A small image classifier, trained from scratch.
Model: 1.24M parameters, 24-pixel images, arch vit, norm layernorm, activation gelu, patch size [2, 2], layers 6.
Training: soap at rate 0.0028, 22800 steps, batches of 512, held-out accuracy 100%.
Data: trained on streak pictures of flow and ridge fields, 59.9 epochs.
Rows from block 2 of a small image classifier, named by matrix and row number. Rows with one number belong to one neuron. Each number is 128 + 32 x the weight over its row's rms, rounded and kept within 0 to 255. All counts start at 0. Numbers have three digits each.
After each neuron's rows are labels from the 100 images, of 14848, where the neuron reaches its highest value: "responds to" is what is common among them; "peak at" is the part of the image that holds the peak. Only what is clearly more common there than usual is listed. The data: streak pictures of flow and ridge fields.
# fc1: MLP up (model.blocks.2.mlp.fc1.weight, 320x160), inputs 0-79
# fc2: MLP down (model.blocks.2.mlp.fc2.weight, 160x320, transposed), outputs 0-79

fc1.3:091132059148089121150113100145105098128120111189116131110151144086063135119092203104126094102174131125130124133124099149150155138104117170119050123113093141116167136151136106078143130128166099096121101141116126193150124085152198150087092194
fc2.3:129138115114138182161126127111080128148124136192125091070122140086076118062114167131125165165124122111159170118093142201111115108178120088131097079092101189099088141151178130097171190110106118103115118151120131202128169114168167122123157092
responds to: high contrast
peak at: middle right

fc1.53:118192154119156145170167136168093136115167112155110138111163184113097172125161109128095094121119083173172147134092073143123114165115122207141136168109147140101118087157093111134087076134142154122070151172182108099163107133064193188130118137
fc2.53:155078136134121182084100169116096166150145077088103134161166131057190145125138167168115157188102112162131127118132108172117151105115136120108143128122100107108094195147100159084121160153069128122179120131138080172094146136065129081155127142
responds to: pair of whorls
peak at: top centre

fc1.79:116143096093122168170147116119077148180195162132098120112150129144146084151111147117090090183131096155108136174102158110136108160127135175161145125132144174133100133089108102160122177110092126143123107163149127155115068113091097234091085132
fc2.79:138148139180133207117124060133136152095125119097144116136112132153176134093176098117111181169080049155105199179108037121092138146083125131118135063125129162161135100130115148050131101113130121143166098102179134131159130137097077158131165123
responds to: pair of whorls
peak at: bottom centre

fc1.227:144116102081110090130074140139151144140097149120139126104080115083092149171161108179148174078086162120116091129078091163059079038126136165169198219094106134163095070152130098154147103174115098146130139116099103130040098115163126113108113102
fc2.227:134154117101099119130194134102151197102107121112124130134104139136128137094128138108066174088094095111091180149091113095146078164148147120118150082150115038159192091142147101123086084128090053156103136149142113192168169112128138115222113102
responds to: saddle
peak at: centre

fc1.199:163091143146128135076105084094104126113123129113117133137076076152156136193118074111067132135094139174124099114106130115170186180204176213129134143205155065128115112128120126087137141191137098123107079132122109077136161158119094099143096115
fc2.199:130098075108163159119121089119105118111127117130111100161119088107124146098067053127145096114098145141108126129176143161189150073190173127118074154202131177134154200142165140102111242124142144131086139173097162170129110105158142109156098104
responds to: saddle; delta
peak at: top centre

fc1.314:098124148140146187178143114096107112153122096140112150130183155070156209176095104150167096146154080098143147145128063134101154145145142118134158071191101107150114149127194128119101154065119142158136109174185156212160139144060164144084093046
fc2.314:151148173160089151121109088172152145184133157121091141206110156172174127109138149155145101077135143139084137137175130115109109110065143105129142030156158077152157118150090092167088112087166180136106132077119174108098171071124164094113192151
responds to: source; loop
peak at: centre; top centre

fc1.47:106162128043072193129125165147060065148093120133136146129156100114158122139135103153159127152183144140079171105114115097113172161088144094168076104165164134149121088135166129102138098122131118124140141088125070190119131150079086123134139108
fc2.47:154150143155115117083133131105121125086105134114130164129153097154137080176164187160090150112139185119178145127122110161161117128110121053096128147120124163062103137155085131124231096124195119089084084156123087083102154112138137166173175125
responds to: delta
peak at: bottom left

fc1.232:127103086160097219135149101093105138099158148131117204141115101114111141141177132142088127179132155177100167132096155132144129164111134165122123139167129111126112128150162104183109141119071115180125156126141129201085128095127141143166182130
fc2.232:103109144148159163135135132115138117116071100183152143172100081144162097189185098118185120111120146072108131174098131167125164141158152082098132055132155117127155121078152079108192169113118104101150184157129098158167153113076086099136140188
responds to: saddle
peak at: bottom centre

fc1.268:118149142104120104143123120104156134199154096127140149150133140126087169122136096126161107121150131156093153100111171166102106121146136143161158100066117116173161095147053182095124163124068120118163112100067071234130161119129131157116181122
fc2.268:143115125065159126098085192133072140139112137134106095155076103120134162140060142133124155180140111108131047114129109117082150111114084163086102134116113169160169131111162143172123100114192098086118112163137089126135113147152213107101110137
responds to: waves; saddle
peak at: middle right

fc1.286:105138131080092117169110140217095087091073155155145111139138119142134096135152094125132113114084139176179154132117116081137134094113215107107105027084105166113121148134111155112181177146154162126151121162135170111137104159087146195152113119
fc2.286:183194151114147163186104094129104094158144161073094113067103132141132102102131058152134107140106126106123045203064132127173135119100119146152126118121136126129158180177132112133172100130149128112169156100110189150158121136132153138103067174
responds to: waves; parallel
peak at: bottom right; middle right

fc1.157:095150134130158136123181076127108162120108121057121159135162181126135093126125116132076149141121111153207097150083155159122145111134169157170211105120104075136105147056162129122102093159067147165132171138157092090136112182128092160094167110
fc2.157:168105180151080150155161108134074160153137140077126100121083063143187080130132172078085130126120137128135183174087171172096142147115161189162155100099136178151165167114122137146089125150151130159121196144108099106138171149154114125102082119
responds to: turbulent; whorl
peak at: top left; middle left

fc1.25:086158141103106104136176153154158160113123149093206088085131121112121156157112098066169098133144126120150110187062131123169128166135132079058116115102165159091095132151131167094111100146141139159132106041106086124126087112114140132180173167
fc2.25:147135146134120097044099117092098116128111112108162196114115122168174171114099158154128148110157154135094178098143116104077124125104126203126156132156146165140120150167115116121118094098090143168116070148147109098099152162105123116136221066
responds to: saddle
peak at: bottom centre

fc1.266:097094105067164111198098103161132153119096157162166133087060150140078104093156077137145180133147154111114140141056119192105133076214106118187138120120093189151082077101132123108121154166131118117140127103132139159094223109137069122132104090
fc2.266:103107152157125119182080125175151140129115198096140109099129129145130089124107108074135121092130125120107068107145106140168102096086117117148141127082117144138120169162215104140199095120104142074121172086123108102130159116066129122098117202
responds to: spiral; parallel
peak at: centre; middle right

fc1.265:128143139114138174155106075121177174140155122140153128132073157054090093126184150143160128135103164134172073101131087172167112135145181164141186123106144107101147086078105138107168142102093146145192096119133070079091080153092128093156111171
fc2.265:112090150133155120019179166168094159146109122151175112128146136193125154160117150120071122152123147141076131166140121141209137161124122134099141114130085089059134167163161117153133131129125178120143131158151148154132115192133187120074135122
responds to: high contrast
peak at: top centre

fc1.246:089136141140137133147113150136106141167120105179162088123165148119116161151122164113127134113149096121138111126160164108154144141155148132113194095124146083139112142118128207135165139090094107164171152073101080078096138079104068108185108145
fc2.246:127138116105112135135106187099157145105138104154113150148094087128081136171149087146094161125153106147142149114154149169125113171122101140089170149097149117061132115129090117142161062081148147083093217131139105110130115076092157104122130096
responds to: delta
peak at: bottom right

fc1.12:085153118134129115146113122112113085152104153039123134108096112116151143148146144066146147182129174216144166124151100124118131120147106059071106131152152119170135122105138157156116106081102133148139086165154158091147082193145159163150108135
fc2.12:118123096144092122194153133096087172060129109135139146144106111077116136140097147102131082150124193103161115091131129163125113160140110133113138110075180101171154170125162140077140126144167128049047118139121151126165182138118174123103119167
responds to: whorl
peak at: bottom right; bottom centre

fc1.256:157149159125135123103172188121079111117111155109078117119135160166113080158103092146118103064121072154184126131069136107121129161125173174138194148102159111096154170086085166109157110072157086152107076132095105107139101105116137140146091132
fc2.256:151141106136110180221138136083110127137125199139143128140125148141138149102108115079126138170115167136080108165118114085147190145179118095134111113125140108099091174154150166156144087129171178133134028099116171119094129147088188146131082116
responds to: source; delta
peak at: centre

fc1.219:171122120113059129179143153161102139150180135125174132147117062188174107150136108045166113138109121108193119160131121147174155082107093098118092177120121116184109130079196101146141167093132147134113153096099100104134160052101102136056155145
fc2.219:179121149154144100129110080148123140123118093199128061177184127134140121123163068095109153082153093089082124131087090124108141205100090119069139145099153106151087199144052105124135130124099164156119124125124180151172085057123142098119110174
responds to: saddle
peak at: bottom right

fc1.133:160152124146108165087170166131132132117094156112103132140143160128192162126137153115141139171138128116165076081147095083124163150142150119124096100155149216092143170114112143118094127109151077158135166153087075082124114146138166114069090176
fc2.133:148155122138147115108062098108119145097171133162172160128115135122100114119168198122120088083141126076117147112066131085077137160146068140087130131099107132076106189154121162117126144091060092101081076092172105125152146069155149113166087091
responds to: parallel
peak at: bottom right; top left

fc1.56:135155084209158127087169146128144095079133161141145161143203139148113159133115147079162136182135101131161140159117158079130117153127137158203146167164144152094133133159154201143115122087104154170165164158117091101154130165118123118131096157
fc2.56:110177155107111168154091114152207097093144164164152125063168145081089087120126120080128182143127122120117111148132135150110155122107148160134069102129134143140104185181111129183143142170128107138171166109144108110113153151147145181130079147
responds to: turbulent
peak at: top right

fc1.122:125120110168162115191124131102107102165191113083116140132127127121165160153115081092131087146162144148127086076145175169086158125117125113080111125128062133152085174127148101145070117156114117137107180118114152156140116093148091114096094161
fc2.122:089092120069104168184098125128102134189105170173127128174109162055157098115152113126185130146095117170168050214095133102169167135105127132097142112104093127064195158150111159101169119131053133098202163113081082138169109160075144137162141124
responds to: high contrast; saddle
peak at: middle right; bottom right

fc1.126:155116150168090152133191140142152112175155132178113214132092135153108163148146112126144100117124145139142180145133158130119103189214139140073096094169232088099137163103126122145093046151130120107096164155109076144111071115133106129101170137
fc2.126:119138188101142122091127089138094120091106119092171099113125199126146057151115127168163098172095161182124106137105115117180117129084146095105166119140141126118154124133179125154143114113165157124100183165101171165099113072103113151140107108
responds to: high contrast; parallel; waves
peak at: bottom centre

fc1.120:096114177081079064131154095110168168144148117102145149141098095120100141093101134115127129120132072157119088101077175140115087182166122170064118112099158121167127068081097133156068092169149112132143144048097104176135151101118137112123107131
fc2.120:116119171082099103116122112154076133110197149160119135104071106115193107073155133100115173073139093163129130137156100117088082138167160094088109116121126093191108056154106091107124126092106125106099090152152084151082152172133120081146132142
responds to: waves
peak at: bottom centre; bottom left

fc1.162:091143077176112112084089113132166061096090149079118152130165113138128119139093128085146092159108073137134124143132154144097214140118166168135180124153126073132164090152107144163173065177117157129131112117137113109185121083144068158086124102
fc2.162:102126172122122079111066115107113087094097093152189078081158110139093110077130101133123152145102115165162099095155177114139137178147126148141147095177131166103102098122081121102137107138056156165135109097147046085100128121165155121146124094
responds to: turbulent
peak at: top left

fc1.155:119160101135088061138153122136112175164163073137109147160103108179204110110113167137110133177181095126170127151148126123133104152191154141155057051135106096101087084121155094205136138078167090163076078128132165107116125140087075148105139119
fc2.155:105147162102085096121125110121068124167118229112146156166120095095164165136105132107133133112173166113170093076176086135114076175080134081154119091181101132134098133121163075149162159104179124176160177093097148091122119140094092174131169136
responds to: source
peak at: bottom right

fc1.214:128167154076094121110136114110211132122109135147120126140148094123144108173104115081150115140108119100177115134079127120167204154181128146116127164117128138166139115074103168119126116136118099154147102134118094098080115118144135073174166092
fc2.214:101115191108123120116108071137129156109104089126163087150127108109135147162142128113137095095121150189093159127145148102136083125131156122179164117129095125068053175165102164087098148105109146100100140129148119168120143069132153110165099137
responds to: saddle; pair of whorls
peak at: bottom centre

fc1.74:076087125152092119144174095119134110153109058229150091135076117138113111110126106183148120125154184071157047149127157112095128092150167104160143148115113163152147088088143102147105145112150129125098159065131123104093089084105132100115166157
fc2.74:120181128122130153141149142086126034123138151143088138122056136089095168154082144111130060083141137128075132144110114156155086186112144192111126094175201123084106151179152087110125137111152135179158147195122127165088146103141132171130160196
responds to: waves
peak at: middle left

fc1.103:102176165166184083126103095096176137092073165124148063120108119148116065086133137168127158168134146174135128140185064110126180147161078097130111124112132130084176150122156163106129108126172060114095144150109097129135107080162139163080172152
fc2.103:128165142097146168080134100093144146139105084117119122204149163162121083156145095167190129177068045123109180136157164140123144139087156121152084074130151159142115059120140111109092092155140122113133148125148064116160101086145158100093185078
responds to: loop; source
peak at: bottom right; top right

fc1.50:042107101165188102166104169145095170130110104142113169148144139177100075103111154120154146130149078124116081104154104166132125086051134112161088174096107197140122079117144107142126118133173115108081121089133075107151145118127132165080135162
fc2.50:109151199117112140101147164157161152188155157156087133136113125132119136154188182115105114126117109125157154116078104190074159130143142195183161140087142100119194107155134110109172127137178103107171127088119159100115106130132197086108113104
responds to: spiral; source
peak at: centre

fc1.177:076117125172153075133129084131123117164143147177164143078132149149139150150132118127089156180145112127116150087128108150083098059114140097124148172139096074152079083130092154093123095158081121140112148124096158088172134150145130099128160052
fc2.177:093135159158135076154120140110141176108101149083191125152104112086139139165160115135159159200134091199187104155076115126149107160094070148136125154139109136095139180133090166105170137110143118098123099171171117156151120119134089141114185178
responds to: spiral
peak at: middle left

fc1.11:120194111133072171113157147090114165115149136071146178128135124083123106136155126117142149201125142124167152117129238131158092111117103130123162124135094120135141099106142090097116077080132120142137132130151125137181113180117096116121107181
fc2.11:082199093117141160129101105164122105110097076148111131164150092123113181137124137150139109185126169112229084098134124142133082108103120063160113137106086170073092151166150134144141120087150169113157092163138085099055087169169119170154120146
responds to: whorl
peak at: bottom centre; top left

fc1.171:187120148125126172093169079189103177164136112101135128086081177093134094145146080120167184141157113187157131129081098141131166142071134120129091127156123095095064094111175156107131119122125181094120123116114107140140186156168134182186166101
fc2.171:145121053110072135064147118117162138132168165115113069112184137106111148173154080152113196163163140189139095075157116141121134099109073115143080094156173114165177132121167095120149133157157126095131145142142130152128101120083113148166129168
responds to: delta
peak at: bottom left

fc1.170:102037064129125178118112048146094157092113112139097142112102114136106086191180083136137109087167150131127137114166171147125167202117157081138084116137140099103149108121107156051132105105102110198111113111144064189119146135151101138174150114
fc2.170:096126125117118111126156102109162115126118094135088192156093158159129091134118133142080054180118099103085093163079121132145109157151139128155162121080118038133100139082181108105193172093079171120133124138123121127184175168121140064065118140
responds to: saddle
peak at: middle right; top right

fc1.168:134116165179051094176088108077121159091091115116184123120164130149185063099143094148097160068181172083142151115131124082137153140067099100150117169093151130029092098130098111149118103114102128128142107167059140107146125086162224105084132120
fc2.168:094139116152188149086177120100140130075191132094142154125157126137173077114132103114108186129115139139103188143171051113110195123090146123056122131149191134143118156144139140110068068133091129164169159158136105139186097133116171015196153117
responds to: waves
peak at: bottom right; bottom centre

fc1.278:139150124114155158171059090150089123125120119120182108083078125134140151133120092077084175146167163088095153097114125158116100140110138086150110149159065153167141017080195095125083134167087127128135159103085101131160160119094104094112112136
fc2.278:109125110119147094188075112142122138121081175095143091122128141149107149158034136104161177115119065123124107133118110104132136120117118151119119064144145133167104160171150079153157121178131137145173134140086119096153171090105132128131069186
responds to: waves; whorl
peak at: bottom centre; centre

fc1.212:120104119154147136062056182124200171173142168116073110163059135115110159173120139119111127186165167164176181108133121178140091148121117151129104200108101160101121118126121050157111133144105112047153158128141109168172107173110145109154114133
fc2.212:081084084182099099119106094150182111126118133076149095124080148141108154154101186143074120109127180168160155177147170174166134144125083137069100118135111101100140132109095073134184072138147169146095089143132116116105137122126176155153149105
responds to: delta
peak at: top right; middle right

fc1.62:129121019074149149130084126181151123084149111113196163107132150124138127147097104106151135165121106104205098173164064173104116105103190091120123124108167116110217175095126115183124144095101168130147141108117123124151137094168047130129124146
fc2.62:099144192127129183106160150149181072123099152129149087178090108098139188096116090154157135126086122108116094078075145129144114130173112101199079130108071161105117177126100125087071090121132166135143117112081093111095095142141121176120124153
responds to: high contrast; waves
peak at: bottom left

fc1.24:151147114134156167103160143141173087130110142137052134150059104107106176099193109127129133137092172126124129164135086196140067123157111164085093151160112138104103163111117034128080142108187123092127114120160149138161079146111152145146089093
fc2.24:054154096162088094143134156112102121135069068104177082105142086102097148096083076100127133146129101180062120104117112157146145122070069150158222091175098164086133101174129092137163067063104088101103106071145107119125131126093104180193086124
responds to: delta; whorl
peak at: centre; top centre

fc1.149:141096101134113075115154115158136161153065123079136080142059114192112082117117128063130144108115082156110123145096128198144115135092180094082121144074119182075088136076143140108123100197160108097171169128138070153121102124133115157094145160
fc2.149:175129114149145108156163159077170156159163140168116127126087169097165154099163123135123097136144152149162174075189075109071111101142115167109120103199119135128153087158127153114105193153135153098174088075110152092098095159109159123055136151
responds to: waves
peak at: bottom right; middle right

fc1.43:145135161091144079168103106163122109150114128095155165124108177109089179141155101152165150133149153189097177162145097132110138124167130108099114127152158113175166178107171169088133076188079128123125143152134170142154103176166205133106126135
fc2.43:127141073118090092166133135099102153089140121092113159098141081154114154120114106089116109073114200102179145086125150175092061109156121118122184100091163123135154131109127170092175113145169159067104090117123132133076167140136114162063099122
responds to: spiral; whorl
peak at: centre; bottom right

fc1.172:104130093101111095151128135119104072187102116106087092107068124148159155122141089107173120085072157158153146164095128136151133167157111103125127137136186112114096136147117097120105057142091124105144174102156121162134062095115139135079154158
fc2.172:121137108093131114153139124162101060083106125093044159137098147162101150113102129123085052120179183143136120098106095151140143125174119171128114061163182103127075147158135162139170171138128101106098091159165119133153146149160145107111118104
responds to: whorl
peak at: top centre

fc1.317:088101119134137133133126160147117119100136153130143076137106109106115130111123160100117100141128109176119160113081157127079176122143052118119148110121044068090135149115094125068165141097118113106141140134166112104129119099169109115090094186
fc2.317:133088112101108106130112161122065078143113149078099114128123141151211160115135162087082069131132089155158160101120113147113134101109116107135156067102103105113128109085148125100123129141149086108127142121116092147082153136153121136129178093
responds to: parallel
peak at: middle right; bottom right

fc1.302:169159080102059110150132148127154208152150070143181117152062126136149135101120128102141088106099125099136112091153124127080153091124072130088186133146059095127074116088151107131083083121173125181132119067118115088133085136133142128134132086
fc2.302:185202166080122114144102177147120135173132119164104076141124126144132133136107110149184107130143153085127115166119110059134096149100097073170148102107120120095119115093160117139099169098128094139136134174113186088161127100114153154066165154
responds to: saddle
peak at: bottom right

fc1.151:089106148118114132207100166168107093116080147148175134098176150181166096122112181127104144089181088109097120110126197101092159181102121070119143128138152081144171149167085153117145158111135153184163131110062119121114129111134073079167101097
fc2.151:094140131155081159141065119056137140159137096153113154114139060164118109163142143123111173095124099132118111106105161177106110156117091082106168130124157122127159110180086066109183128107121115130096140189154114071168146164117161134129113097
responds to: delta
peak at: bottom centre; bottom left

fc1.104:150182114169116181130183105135076224151155158167095139116148103171082077155133108143129157116109148134129140183120163126119161118133151113110125186118130122160166156083092122107138146100156083146135150175204149149159111168140127142043123118
fc2.104:189106099074095131110112072157152142159166170109135178089163178131123128152217093154138147172109107171133128130102175108147150151110158145080132144120113124108146109125115177148129094122195166125123102183134056122128121185179142145114131134
responds to: high contrast; parallel
peak at: bottom left

fc1.191:152089098128137096159118108191078075166143155091096138149159096066100075105171134105153109145109174094127087114101120088125148156162129116161093082100138128144145150074075184105142141146147120113147067177121104086135125114152122132133068128
fc2.191:104131157069099097144125037153145115156147116139071126095108094175172081157122120101108123135147125094138123158066142158159146100155112138127134159152113090134087146164105136149147163129140180109154109176149181181160183138181082161115205156
responds to: turbulent
peak at: top right

fc1.254:090100115106086149183182140151136111075171111113172150099151102088110130168110139159145128149114118104112060093155200096136142186106153149105177086182094104098140081099194108179136071069113157127144114112121173161166090165112120131178086130
fc2.254:180165126095170111150114156121117199073176108144085118169104153111158204091144122146131157105184170098114105065106165160096116162167070091210083109158133116135145100089141164182126175154109104141059071118128123112123116124128104114095157158
responds to: whorl
peak at: bottom left

fc1.258:121124152153142111105123183114105142098145103134132104077064091196122188124146149112097177121104162150159092105135171109198136124182119120111114140120133141113108172160154164171123134163129114133174098089135129046125123138122179101145104141
fc2.258:160164098113107113116102130117147138188130090128044139120111114165121158164094115096114140086142148086175140158137227120144146074130116075131207124069079161136125102133165112105176117099122149103138082120132126126077138126138156180110122104
responds to: whorl
peak at: bottom left

fc1.125:142151154104113154149135094169170135140129150147113084128123144121154101205061102159081115117132161048150124109147128114113141138158131177188145147151100153126104130176080155121164137069136069169185081118153185198163159133098101104086136136
fc2.125:161143129126154064110106141092102148146133183161148121159102163067132128117105180133152082131151093124118143131169123136130156136118183131128125107117162083193113085114108128101102131180130152118133171124125212096133104117172101097108165063
responds to: high contrast; loop; delta
peak at: bottom left

fc1.269:118122114130119173106144106111110090144052111141144164118092070107103152123136105130136106141146184158082139173092126163115129135103062120151042174191136116085110121131184076168123137151140125120081111103146166181079114128104142178146176125
fc2.269:080064167138131158109101119117093101141146130139167159150128091125117130164139111102137101137114159123152129156025120138148154203095098090066145072062122095082073090165149128156138142119156102129165127154135137131084194155068134093114078102
responds to: delta; saddle
peak at: centre

fc1.91:170161090175160097126119110175090126085078132139128087083135111172087135139158150158166149183080156131096108130162090129093140127120165122117092095133065162119135101136142081091166097071163159171135117087145107195127162151168090122121161103
fc2.91:126141093068135103109121144101094198102070097107131139137131075151159137147160132095148067184120025128083130139179109131119114092127127127128148102089113090098148116162141143099139082127110096105148174123159144123099190145154133077197186102
responds to: source
peak at: middle left

fc1.205:136118110143139091222124144096147148168212132141130099113142182127157132190164125053108149099130128097142106108165191106150155121169126180106146132079091103106196186133106170116155141139094103090143134145098125129201107168137076100120113107
fc2.205:128097151118108127113074179135118109119074095162131074148134083107091102197125152175126127137123133119096096148114140151100138190103085100059166089123089130132099128115149125074169089087174131099125154150133089116128120101129112134106110139
responds to: delta
peak at: centre

fc1.83:113155162171119067101088127079147099152087112112135134152139118186149111096139155166112111111134157115099171119196110102129131193152127083061131118078079118086131150168186143120097165167154096119100114113081156043149131131133214124081121138
fc2.83:140162103142118128074157143162064122125178169100075128114169127159128072074162100144087125135138092098187164116190079117120153126126142121135151096164119134195148115109099118114088113091126180129127148129141125149148131124117147111128139119
responds to: waves; whorl; pair of whorls
peak at: bottom right

fc1.142:159167135114068121139179078192127132136076162130138119090033133187107135110153119067139126165153135174137145120121123073128121155191088146132096125144119133120109108101158105083151139131165128133156128069111140181099106174142136116135141111
fc2.142:158093134124170077156128148166118105079121133113167073069137168102138144157135170102092069177057105203113118145218114094100112142149164125088128131120092106146148097132149088093132071105136122130129088163144119177151100105152089096198123122
responds to: spiral
peak at: bottom left

fc1.57:068111111112106105098134159168108077135124182146118132155152158126062123105177155151121114123140102095127110127145107101076164148139112144135101109099204140165124096068131101136157153105183177123085160036106067127137101143089170114129105115
fc2.57:104133130149150126156081157140131155157089128110110129153115180115095133133162120151131106146147120090136087188149110071202187079164150177103155150143137033169134093129117139093127138099103123135086112169116113172102131096177105149151194103
responds to: delta; loop
peak at: bottom left